A small self-supervised image encoder, trained from scratch.
Model: 4.87M parameters, 32-pixel images, norm rmsnorm, patch size [2, 2], depths [3, 6, 6], widths [64, 128, 256].
Training: adamw at rate 0.0017, 9600 steps, batches of 256.
Data: trained on rendered landscapes of hills, water and sky, 67.8 epochs.
Rows from block 7 of a small self-supervised image encoder, named by matrix and row number. Rows with one number belong to one neuron. Each number is 500 + 25 x the weight over its row's rms, rounded and kept within 0 to 999. All counts start at 0. Numbers have three digits each.
After each neuron's rows are labels from the 100 images, of 14848, where the neuron reaches its highest value: "patch colour" is the nearest of a few named colours to the mean colour under the peak. Only what is clearly more common there than usual is listed. The data: rendered landscapes of hills, water and sky.
# fc1: MLP up (model.blocks.7.mlp.fc1.weight, 256x128), inputs 0-127
# fc2: MLP down (model.blocks.7.mlp.fc2.weight, 128x256, transposed), outputs 0-127

fc1.235:451544465500485510473477499486521522528543467493523468515539520483493522483512463491484482511462500480480468475540566485508495534509518552495500501478487505474527486488493559495495487458504521546528505501534538483523511464490527524480527514493533509480497517496501520541521499501468530433484508478552528531498491489510522502496544506491540523464518535517479478514510502496510483537510
fc2.235:514476537476474472490509490500450448498502534498453517491479492508512492523502483485504545495497494522505535540519499504456481484537516458493493482460524497483469472500480505545526502531486527495481495518482443531484499529500496500525498480521507529544477501521496411437460513537484511535517480515479491450511506483444480508511475508521460471525500512463502512502485508518492517492502
patch colour: black

fc1.191:512498541507478501521533476517498511497550537504486458485474487513508528509504545501512465494470537527476537533533468504472536540500514534513503516462482506459522507475507562482503526503489513522523499513514483507523501559482493485519452501518504558466483497508490460525471507538519486475513507489483537510465522499491526523500470523487535446561510520495505485505480508512534547484522
fc2.191:529472447481483522487462499486472529503491516455496506487500499513515503438475516523508492480527509463504490453510544491483525508491516496496501487509527518465506530523527537439528474520515481498507524496536479479515550487524470531508485496507519523517496521522494526517497496474493570483496493480497539515473473522491528498515490504479566523469482447542474522513492561485482522521464
patch colour: orange

fc1.142:513483520502497482486489497511512479472486516499494490525533516534500492492508471511495495510496509495535454458505557493536476494505522517490501451489483518463475469506503469477505463515526449511480544483467485493515459464496479523482513452468554507540477513502502552513560526464496511455446483516508523502517489496504521508516534520506517534539540495468547514476488476468521494506547
fc2.142:507511465456507490450526547461495530476523473476478493496475507476484540496486523475500474482507522508467503505521466507471525534485509536519484521459506484492520506503476549516473516459504518500492469512511512518485528468502533568483524522529486521468503496473487497527490538494451485482524531501500518527476493460507474535518517480462505440501493520503451524518466508511436495497467
patch colour: black

fc1.185:508482516570538514520517513538477474527499521535525530466523514504515483526497503515528493538520521495527549517478537524516510523502516499504483497489484506473463520503489497483545487534511497501524483486529499492537465526530501515499497434498512531517494507460549517443532469563495466516478481550499475466496502516521500495526484495500550534544509493525482504482523498523479531463503
fc2.185:497533495519479480468510518476511488547549471535534481499500518501480493518504469449477563492520491473482538460501521521521498519494485459497511505491505509504547479485454467478450494469500493479500486473488546489432493471466524511488531495479518513517504524477510505496520522461499471487481475462511506549515471504561463499516510484497479507518486534464529482486470502501471449487508
patch colour: black

fc1.105:462560474521484511488539515494483462465503496485519494528562504517489478485505515522541465524474500457484505446493496497515491509513500480527481516537479529470476519502518498485504446514518450529496539518525505479545543493508506480513459517500537491505543506481539544517531491490462492521524547489486505501497480522536521476466525519467484502489488518555490493526504461485534492528498
fc2.105:478497468492498503498486493506525565482490516502463471491508523551485550500536541558526457504508506511488482502517511509524474491462490490538494524517531513456533520514533502498532490496507487491478467474550518525444512492504465492519489467539474495466519478535490489498497474494481538488496526476518529521466514524448491466493459465483497458519533441535492492513483504518513499483513
patch colour: cyan

fc1.196:493540478519501493492527493491497498508500469515489514531498525463470525546510466472497473495505523529496540483478497475478504492485491518509494514433479512479516497534519504490488536492506458494498490503505519479498508526498529515497521532538541512498537507487531489518494535514448458489475548516507428493448504477519475501475530473497454463514464506516477477531541502588489483492484
fc2.196:487443530514483504493459513516512491478445520488480495490512468513530503515485490567499523491511510506454471521459478489545502487519478516497529515550476480504512510511546474486487529500530522497467513494487465476470475465467510472456480465471467478494449527512449530465531498469542506527468494472499502494517528473504546507511537528534520503487484484525511483466484501467505493505486
patch colour: white; pink

fc1.161:509526539530512449481516474470528559520466486518491477549495524490494514512492537496504518482546529493472505488513513495529538485484491483500445504506515508510515464533521527479482516460474518485505507528480443483515523470471516479495505509528446485454545498528491507480507532485522503506492513551514472499458464481541512503513534489532517473546475511547505510506530476459491505478511
fc2.161:520504593485513455533484508473516459510480497520491535527492475466500495557480496458528528493503521519518516502482493470469527460498508503477467491477468481508500490511422527503486517472490540491513489543456500494525494513516517484517492491525477474505503497494497469499477487504535449500471502527485476477476528471467511517512487514535506508488480506436513541490538498504502538466509
patch colour: white; pink

fc1.18:500548503515504474489519485486532491504481502524509501535464492489461508521556499482495511506493537452543499511510525548503478527486529470454506501505511489498482475517504467455518475486525451525502522500485505442494549487513487515549528494493483559506521505520502477499504522523458492489467486560498502517489502487498485520482493465530486502520492543524529507506558487510506516512580
fc2.18:498478432528509506468504552467521455530511485503507485510492517488475533513508506480490548491533453488479458489469522541467472501533528482480484513497480502513490485507495451512461487516506496531470479447468527508465514443459506513490528492452480503514456491484511541500485519493490508512487493501511496519495486498524442504503528515493463491504521506496525487489494479521493474414511
patch colour: grey; orange

fc1.40:461517528559469522515478494526577529498496492521493491499520483506417534526527490536477443507441533484506482478495550492495504501535531447530520540516476506493505524519517496461500509502482484513504535494479515434495529507495503491515486481505495500507528517502470511518511494507504548486474539482492523525515482517517516529499518513502511500482536478530510473500502460525535503518498
fc2.40:496477477490487492484487507552531530545478507483529506523511520514507465487482510526524512485554487495465443540488520493543467460462486546495505518490488465503516512486496479509484492509504499475520476495505487480512517428460530518493532518483495466488536487433463552486505489484528493479528483497499496472452520525480462497506508546507527528490509508471516508542483469475513455502503
patch colour: cyan; white

fc1.247:478501472487466506468497502487502515528517531473494537483540493505513505485487457483499486508526495516523525542572509504517478479515506557451453499475504501515497496483504560552499502503453520500502479522522489503495491478494540474545471444543488484464513496489511506462489508493523460481511531515516505490480501520493525490492508491489515478511471549499488562530516453480458523540512
fc2.247:523490516500483494514466527479528495535482519527482492521487511498475520517485466526487509495481530521507473511506530500524509494551471511482512518555502445537474489511520455545448500489461470463455481510447483480464505440452521452524512521489462481515523493491493527467538501483510513486480500502472472487526498539490513523518517498528506490494487504478537551521494470453480474503507
patch colour: cyan

fc1.183:467528549507490443507524460473463525463491484518514501512473528481437526553560503527500484502494511501485498523528497473518534525483525478487479515517516494511455490470500492500502466515463442506523534489474506489516526539530504510504512476515476475514521498552516495464514508465458512500461481531506478515483503518503519497530509458495456493517509520547511503513499469505499556524516
fc2.183:539533498477495479454490550453491500538515444503535520521506512501474511507501502459487512518525453496493479470518516546493521529510518548471464468463486514502490477496485490547486472514478486548528458477461538505474492498519533523467516529467518482489497478473515491506461521469483492505483491538506497495498426521525444508501537495473503496511539503493509493508518482509500483461511
patch colour: pink

fc1.251:490493504495507512514498438484523503510531525487538548528526512491501459501508497531505488486496489459529499555492538499545495492474501502455503489525496493515472480497492501476525464495503493515509526523547501486473490445518496509517547450486488519520510519487504529481496501526516528474507468532554515463494475578485531488519505485474541524504546526481539535497491460459500487513535
fc2.251:445476505526540489497497480446513545492470500483496496480493488495498563505502510542505482493561519498489478507507505494532497489462483514483497541525499505517486479529537547469471499468489498506515519546510503497491497467494484516448487501511502467481475513523469554473523539476501506517515519509538496513489533442535567496514512489502495479469494466546477535498490495498461498545486
patch colour: brown

fc1.115:474512498524482504489475450502487535465496515507475470499472474492481534515500540507499454514488546509507481507504459477520489551518489521526503499461483531527526527501483532471472534472502489504525515495470543510497516531483488523499519495549486501463496500492479466503532495496509466463474505513476503514503542484467555505563482485494533489555534514534491510488490504496505571515554
fc2.115:542487439525518540468495485495499495489507501486515478473516516483527517444487480481481486491482498470501508459533530500475548532524505496490489522531518523485514511496530513478515459516490483530490511484533497434511536483512469487506465498501515536495497485533534495546507496488498575472502505472532536535472442549500505485494527523441517492510512489505485485487514525504448524486510
patch colour: orange

fc1.10:513542479539477515566479534496532515533569487512498470463501502513446497509526458516506469528473541496488527501521525510505494527502488500501523497518519498486499468490512502484501483505455476505497500530496508489493494527497476506517452464528480548506536496511523514510458511528475494476513523485511508536496498549482507475469487500510512446487549493514498514455498516497537494560564
fc2.10:505459536530521483495477528515529494515513495530483474475503487565508530511514470538488524527512502471497487489510561495498483484531469453527517497516524507481538481501511471494489487499483513485458460460496491513413499507478479499498471449480482522516483496514494503456532502473508498513443501497521496512485511547485525496536457500502505524515542465507528505455485468504523462469516
patch colour: orange

fc1.137:472561489570525517503516480518513477537542527512496473514523506466459526542502484550518495507509501524561506457494513498464526520508509495462528521493457535487485518504531500504491526502513504549500520488492543435536496508509471489503500498466512522496496554478528507536499492523475501474489547461524473529504507513498513482490533527497496504503484484475537471479475458499484526504499
fc2.137:482517550489486456503481500487489519467495473490480536490512483535518459514496463489502489532493524524475506561484483475535528463480472516525498471467509477492517466462502488545509539520476515449539476517486484508473477495495511515488472507532509479502516503461454524496518515483528452495503496578468494457498537495475501507526458487543527499484499511475475529521501517470522459489508
patch colour: black

fc1.132:500479442494486473519543481506487514466510461506524517573480506492517492553487487524492453494496483508471464505478513524471482484519510443517514509538514490519512484528520516515548525479482490508567488495516503504479537485516489482499550530518510524480526492496524538485507484564540514498486505531526498454505494535496499530513486462494482514472541471504473528545497477492467487494493
fc2.132:463451520500525521504504471476497489464491517440532528482505491504530524493494504509498508497520465518499498526487455499518497492463504548456510482469477536520505502474473516504496490529518547499486496482508510489501448489519514523443435449495488444472498504482488522502499507512516494480533488474563491486477490490484554473525513540476548529526485467485482495465497491465517533502518
patch colour: grey

fc1.201:460492425542535515471506497495498499494485471469492524514488497453463528495503471498487506491486530476468474510491514520471485476555541504512489488499524486505508488508525509479509512492512466493520471481481478471489528474477501539491505467512494498512483487506533516485498533504542529504502517534559481517493537541480505551501482491547546450541579487545477502508504497534492494486506
fc2.201:500475495476490504510522493499506472513475477511497530491483515492523463516488504485535501484477503535489520524397523491483490484514505546570483494498503447497548535494481488505516524527541538458504441450523552495504518485499491509480505507536478475523501467445496484497493461522507507539512532498475491473501507521489479506487473528516525517516486508459504503537482504491494474459487
patch colour: yellow; white

fc1.174:469522481505564496531485489532520522503537526528499475479470520542491477511588480485473496497549522544485500502531508485505480511464463496517501516540499479514508536451532500494506467475452442492517506486503510470499528484509534510475502504510481485490536493479478502455527522490516523484539448487483499510475497497517475494482505465473468495523518559529503493533484484510493493509477
fc2.174:489504478519453500478495488531536497546507489518513498540502525509468468496525491451500519477534489494473489492476507529501490463474487520531474507518466457535482533490473479484466512471527493498534513496493523464529520473470514548486512517462456492510497499434484499510537499485485499497479502464486463512511508463525456507505529533515502529427472544498497489532509481532505439498506
patch colour: brown

fc1.17:481516482544510471526547460514526498495493506533525516533531493521526521508553497522500487499533477465490517491481494528536483494459529455524480517501479524524467497539513505468518478420518504519501512529487475495525510526508503456481496501473525490485541502521538544465493486480498472521519527490513462484526507490524505482473545499515447501491511503550497486482510435543490491501497
fc2.17:486472457486474533456488516538514488480501494487505484501506494571508486485507528542514509523495501486513446503446501469515477454520512479529500514499504508474523518521515479480501473537552505523453512455534466491466520451493475501472496469477492496510489515523483529517487461502471548495542485450484501506508526500482448475488484525517493513517512465526540464534468506514495483473502
patch colour: cyan; white

fc1.31:511507472530480496483519476495509474473490480504498474473495506523486525495499450474441492485491494500472492491485544518492495493522496467523428487465494480504495505543541514460492490487459421488510518504486529434492536489535554494486530509476526527531477511497484527471529531509478519508498479491501477528528486508545501510527544475465483505491549492548470484506522501517485486501499
fc2.31:493504467502472494485536462518459503524470474511494502544504520492515464490495486479491510499544519496489491498495479514512520481467487551490459506508471457538495523494484506476527544481508517493531483503478485456556522477500484546490426473481478502459512540464517450485546469489510489468489510498501498480486501522499510489512521506507575493488449543477483503546521463500497498489488
patch colour: brown

fc1.83:545486502544506521471488498493500496515521465520504554502531530519492484530506497503508479492539477509495531478511508503531544480534525477513518518497540487517478518504481535537513493456513470538549483544506468512538474486528484493483483468458504490475498496489501474504514491461483475465499540499542538478507532501533548510531483466521517483522535489484498542544522469555495535516468
fc2.83:508460474506479477482542487455497465495515528500485484523501470457518470454479473519507507472462494465550519522482501511489471444508561518525523499529474509507474531514472500520539523519512536495473474511502474499516536475517534519499479525515487519562506501501449472514475546527528545528504511531522468530542522498520488493488522496531495503501474522480489517514467474478477477497492
patch colour: grey

fc1.233:471500511484469540486504496506518506527485491501488531483534447463492501508485489505469429492477553481485470530502535512504487501591531494527508483507496498503480500543490551499496529522464509514526513504518439521526486513490512487550492521515502491509482528486511468508495519521513533484493507510473506524532484513477565544529493496536499490495503479541522517499497475542548530507494
fc2.233:483527476475479509518504505520532494555448465510505500493497532511516491486486506485506522504492472488466500497494551498519469511503486485544460474511522483478535486494503489471500482481510523479499482475524575514467506506481498471472505510523455448478505464486505528487479469503492509518451499499463530493528515513505468485457482458504474507476474529525543492507564468542563466495501
patch colour: blue; cyan

fc1.177:510515520494483463480568457489477539523471487536501489531523486469522520517525522488475484492505514513469514531522540507511542553533519502500516500520468476529458497510489506512483528505497498535535534479482497445539518507509476467500511501488495539467516514511498471447527500478469533490506491505481477500512493504514508529533547489499494504500487538551530496508465434487531547486525
fc2.177:510541557473473429526514495461491454513525480529518531522511490490476488500497520453522500504468488490482515518490482526457508475510546477505474461476493496458495471517439516522532508485496524518515496528483484523496520502504473489524511506518478509519512497487502462509436504518491460503497500547470510450513498487493470492486476520507466517516475532471536504530518487524525506443546
patch colour: black

fc1.64:513550469513478516477498479542504534556491475487476495512536506480526498514544497506505532496537461429519532474516451543526495488481501475492480494497521531482479486504536486480481468469521507523500527499512511501476525514494518506527494524509495530498516535515530447498509499446505454521470498518497469536493557531508501459489515476485465515531489526499484498487536489500458505547529
fc2.64:441492474527510527494523481492485445499523529474537531497501498515462489476493505502500507504514482482507483509480521496476456523504554496475492501487477523464437493492469523472532474565520498535507537485501518488553495505539473528497526473499515489538470504495520555530464474555462531497502477480544496506497497493508503475475505508491460506489465475516511462514521489541518519471487
patch colour: black

fc1.147:492495479522497516471545530505554497479499486510532482555530513480458519477504483498518474494521498441455483457493534539512481544480522498489500525541497462489491497544523501471487460483510471543497508519515493436520535473488494495510477505495497509505516484521542537539499524464496505487543536519466502526504498509522500524485540507503516486499516505536510492519514459549538496509547
fc2.147:524466473488495508537486492540571515515455484486469477533491475494516513510502500569511492516503512520455450512472509492493503478506491491512529534541492479505511521530537460517501510481477497515457485495501509483469536484487492415516504470510437478474504501526480523499475487527511540504475514485482522481504528542476458532457491462519495485500484517508532495500479482499531489478508
patch colour: cyan

fc1.162:478509487513486496509483515508480457470435519499490519497470475493488503505503483497524458504518527489508476475504475504495450516470540498480482531497534530493503506536524480515522490527508458513511516495494539489537542554533484504515508469512459457480513475490521457500497481507454512521508530513500492446522469488468480486476474451492480503545503551517457525518539477503522544555507
fc2.162:558508520452516494475500493473504518480532469494509496508504508480481524517490519459483456470459509488509492463546481491452549569520540518500519531528473512490499501507489508502496493506457489552511500522500482480513546522510497471522493522514510518471534459517550481531455513510490507457492520531484518511480450520482488546520524497471525469498537456526501513520479496489509529493499
patch colour: pink

fc1.160:502484548499512453546474491523502503530533488505477491512510528494480485546542483477474543452511507516515518547509468498473543483522499505538526482519515456498450520488517503546496533500447480509532484531464478504469509472471493466505456501518520506502502487519481469516478526480504471499507515487475496525477582527490484519524480493523482456500492480472516505525479516510528488460517
fc2.160:494524482485473516500484477539515510482504499489506484465459533467516511477514514486498498457454522506503519478499508483512499548460513471522492518527516518489518514529495539445524475480521507507514538498571534459526551520510465474481511483508526526480488477511539484499491481449451543512494492491467501503500462497526497465455497491455492478542498528523496440512491525516477534518494
patch colour: brown

fc1.245:508485455510503524500517517547475492513485536500499555544546510474503484458471503513503474499498487515516500496496491527487504570505540558465503481518500508527471507471551546494537487531498505536527485495487495491596470487512511518494498457506504487446486506485509510515487492515524523500493532502489524433513486499490531498513514505516530488507488485484481528509482495491555530479490
fc2.245:506479493489470514481495529509526450535445491510497530494477520479513478486464524531492502493534487513447506502446506535487467523560524501526472536508489466508472530545505500491501487558512518512487511469488509497505546468489483492529507524495469498537464503491498515474485497516488538558457516488460474484523536480512485516503498466512497504476454504534539479504512482524514508438502
patch colour: brown

fc1.140:494473520524469491505477493513529484522489512519492534497542443482495498511493483522470481505475532485504490554493552509498487450562533492512486492508458461515470504570492533462505547520502518491513505502502439479528519515495486480552474464505453485502502518498483489482522493520545498511484523491479485500535519531458544514522502505535498520471477505512513521508518457499525543503502
fc2.140:488559497483448513486475488533517522557492488533518500484513517523491497507497494491480505467489489475468482494513530499516496504502495471539474474474498479513518479509474517462473484465488503465540528500486543520482509492445553478498561520470482484513519509482476502496520502450502521499467456472466518506533483517497488486538531470490479547505487525552539494491501471507537443515476
patch colour: blue

fc1.192:505517524501482467452500465474466502477487457504512485534503517523452534499514500501489495535526509522480483474522526491491551529473502560519428498486524513470452506500523529485533479505461455515524508507475506485521529544551509516481492475531483474471506472542535480522515489479465519474470532518519492507480492537525504527535487482476494481510505520521471492513532485528508541480505
fc2.192:539486529468527477437489533466480529528500467514484501515492521494486509503513510450484511491523461539510496478553505516481542535514497558477458505481520491514470462513493520522497491522444493534518470489465504501472515493517520524480534526462542503488490473504508458504472526483465522501481490517500508497503460490511443509500544509480500458494545460485483507511529521472460500492509
patch colour: pink

fc1.80:464493534532444479537505488503504505488516490497505512476473457487520524536541446528478485505522524480537466489546532514466524462509526498514510521475510541491480471509508547515526518506463474490504525495492424509508514563543516477495480500485524521455512545522502474478461516498477527511526531520506487494481484529495513526456491524499468485485524535513488526509493480524495489500480
fc2.80:511531440497559490521502548492501524518542488489490478488495530517483508485519519486541470503470519507489509503524504487476526526483478510488501521497513526456508479474534506537519492490449487535502469502525515484485509520526494493504494514545507536466515433520536515517468516543495481502497551534546529484447487522500491527460482474446488456494521508501477531539521528504481523509510
patch colour: black

fc1.200:471519502535532482555502504491498486484469511520516492508504461509438521461506488455500451543506545478472503498506563524550552514483509502513496520494500502501529441520509477509504506510502496494520465494493502483502477527526525510501488432485511485509532480492515531453484517520479479503478531551480504494489516498531511533495477438495481483511495534542490484502554496519498526482525
fc2.200:554500490504528482497506528474477472492511491504498500521524503495492508520484470512492475495512487450515491447537531553483514534511538471496500485540505548478489445528513522489551464496471453530481502534498484502508517523557475490498494522487540531509518493520569501497515533518465498495495524525549502504482497519488505477488503493477481457492560473490475522514503470519481510547477
patch colour: pink

fc1.90:474508441498490493469524488515506483483503490487522520524531516525500488463508517566542475501528476466492486490497506525558490495471475502487507477521468479496469498517536496498500460469483502530516507550504495510498521421503508468517513526485528509467509493498545562517502504481462473504483532511505484477492527542509517505495521526470486516476506496517545495517504450502501474579496
fc2.90:465480491506539544496488454548528527490460488471522478494507516531520499492529538581505465510515535475517478481509533494543473473437467466514504499517502514497501528529530494472511467481493475489529495484535477487508524455541522475468508507487480506511515511492501511474499495483492539513521494529515494524461489527544501504510507447503511504508508449549513488500460457498495479499487
patch colour: cyan

fc1.240:537532517492503428502550511491482501523521478491515514518505527531476577547517501500487496502546515483480498463519471534499543513504516497511500494477496519469514484541509544508496469494506456552509516533493480520479533520512519482521495481520512546507513510524496495510493558471492483492521512540476483549489526517476485535531514484489507493556515479530499543511487468525536511485520
fc2.240:481519540484453476514469476446488512522498513521524537468506488497494504531516504479483504484530497500516492482493524541479541492482494538496471483480442510558481528529474511477461513506483474516532529504488530462517543520532503463499529462480503514516497523475493489463527480460481507537460492514489479500524450501549533509518561503470492520483497474534492508491499454463498523483495
patch colour: pink

fc1.229:502516521491473521496509455492520533525524453486527525463540456501508517529490480453481437498543499483504496505515474539516506530506490544448481527478476499542538517516486528546467529479476503507513486528512498480531511565518539480529485532511536515503538507504531472508493541517528466501550505531501501511514471481539503475498544494482504496496488468513474508507487482530515495512508
fc2.229:523464474441528480507509498486493476496449484477475510538469496467535501471488497466510527478481468502520520511490525491466458503474542475484476480510543474498501488519517465498515481522540518528428502513511507517483501485503449494490491473512502471514491474565496499496477520545485515514494506503536514471497498472470498454469448462538470510496477514505515521513530514517527554514525
patch colour: grey

fc1.43:517492488494522482521525486523477456495544532503497541587514509482517516496468499506491481458481478501500494433491474521480533539513539466508490506508490507492492480523501550475534518522504516515523540543467467522528518511499507456539465484500512491490511486547507525528497522505493469492529529513491510458533489522496537501473516492527504499520488485465459557529480513529537518496497
fc2.43:500441492494502517506480540496500470535471507500510506490486485489504477523476449497488546511519458515497529521472565530520493496520494505488495474517531474510520478492527424514491493515498480466422465466524544504453452485493483498475504430496512488521492481528483534465515502530508515541474474524503465478518505492508495477487464460513482508508499505497533517484525511496490496484519
patch colour: grey; pink

fc1.85:501487532542511531493462453508516532478494541493501476527502513460537520507520514552464496515527486507517487499538504472537516521501508529490524532529461514516490490475509506462474529494526495513496518483498505471516469460485511467493520489492474496490489537500520529467559501476553527502499491479541498531491487470518563503549563524512542531516490499530519487459497474484511526501525
fc2.85:478550483468512450476571486448448486490489475511508503511529538478480552521503524485508489509516495507475526473499486526497493503500497486518486504490520502487493509527476528525532491510521511520513496535506528506485553498495454554515481550524499506530523493490492462505510515477413487498507529506493512518482528508495478484514491491489456454516453524495489476538504480524456489466525
patch colour: black

fc1.20:473460440509514505493543528487475474471485509477470509518457476492520514492512516529503487536486468525483522499501469537499476520513502559460481515530531476481478481486549507534546469561482473519503472522483469500501468476530468536522483454518490480527489513538508510489506508552519520488513483508504521460487508517480520487511481462549507484488499525484500556516506518484504493491539
fc2.20:500471528523455483447501513482520520510468473486501497471501463525464505499493500533487504536490505494507478489461539496534480490532500512494529486496488491468526497526485493486490479519541489503507509508510467500476490450483443532445502471481522536556461553486477516487507493450501504496530505499504511526498534480527510524496498518542522516516484442528529450476465504504493500507572
patch colour: green

fc1.56:505537507526510452517496484493512461508501489525527502579495531519472534547524484490461464513507501481452459506526472526554513509492517527494469506509532469520462475498504499541510495528490448542541489523459509469523489508528530517501497508488528517489494519519503501476511527484497490433491460533508494502510498530514480506503522490489465502520512554499537518525523495499487528516546
fc2.56:526476516490473551522486476534507494511466539463523495456531451510530478465468495533490498490524502470540499505512471490477468531532475495477549463502475532506511510521515484435494498526511506538506525510546479455543508509511469536512479488498493477490493522538531516491475488506493534491485483515488513488513463483474485507468510506493556503465499482545513505436483528520530508509507
patch colour: pink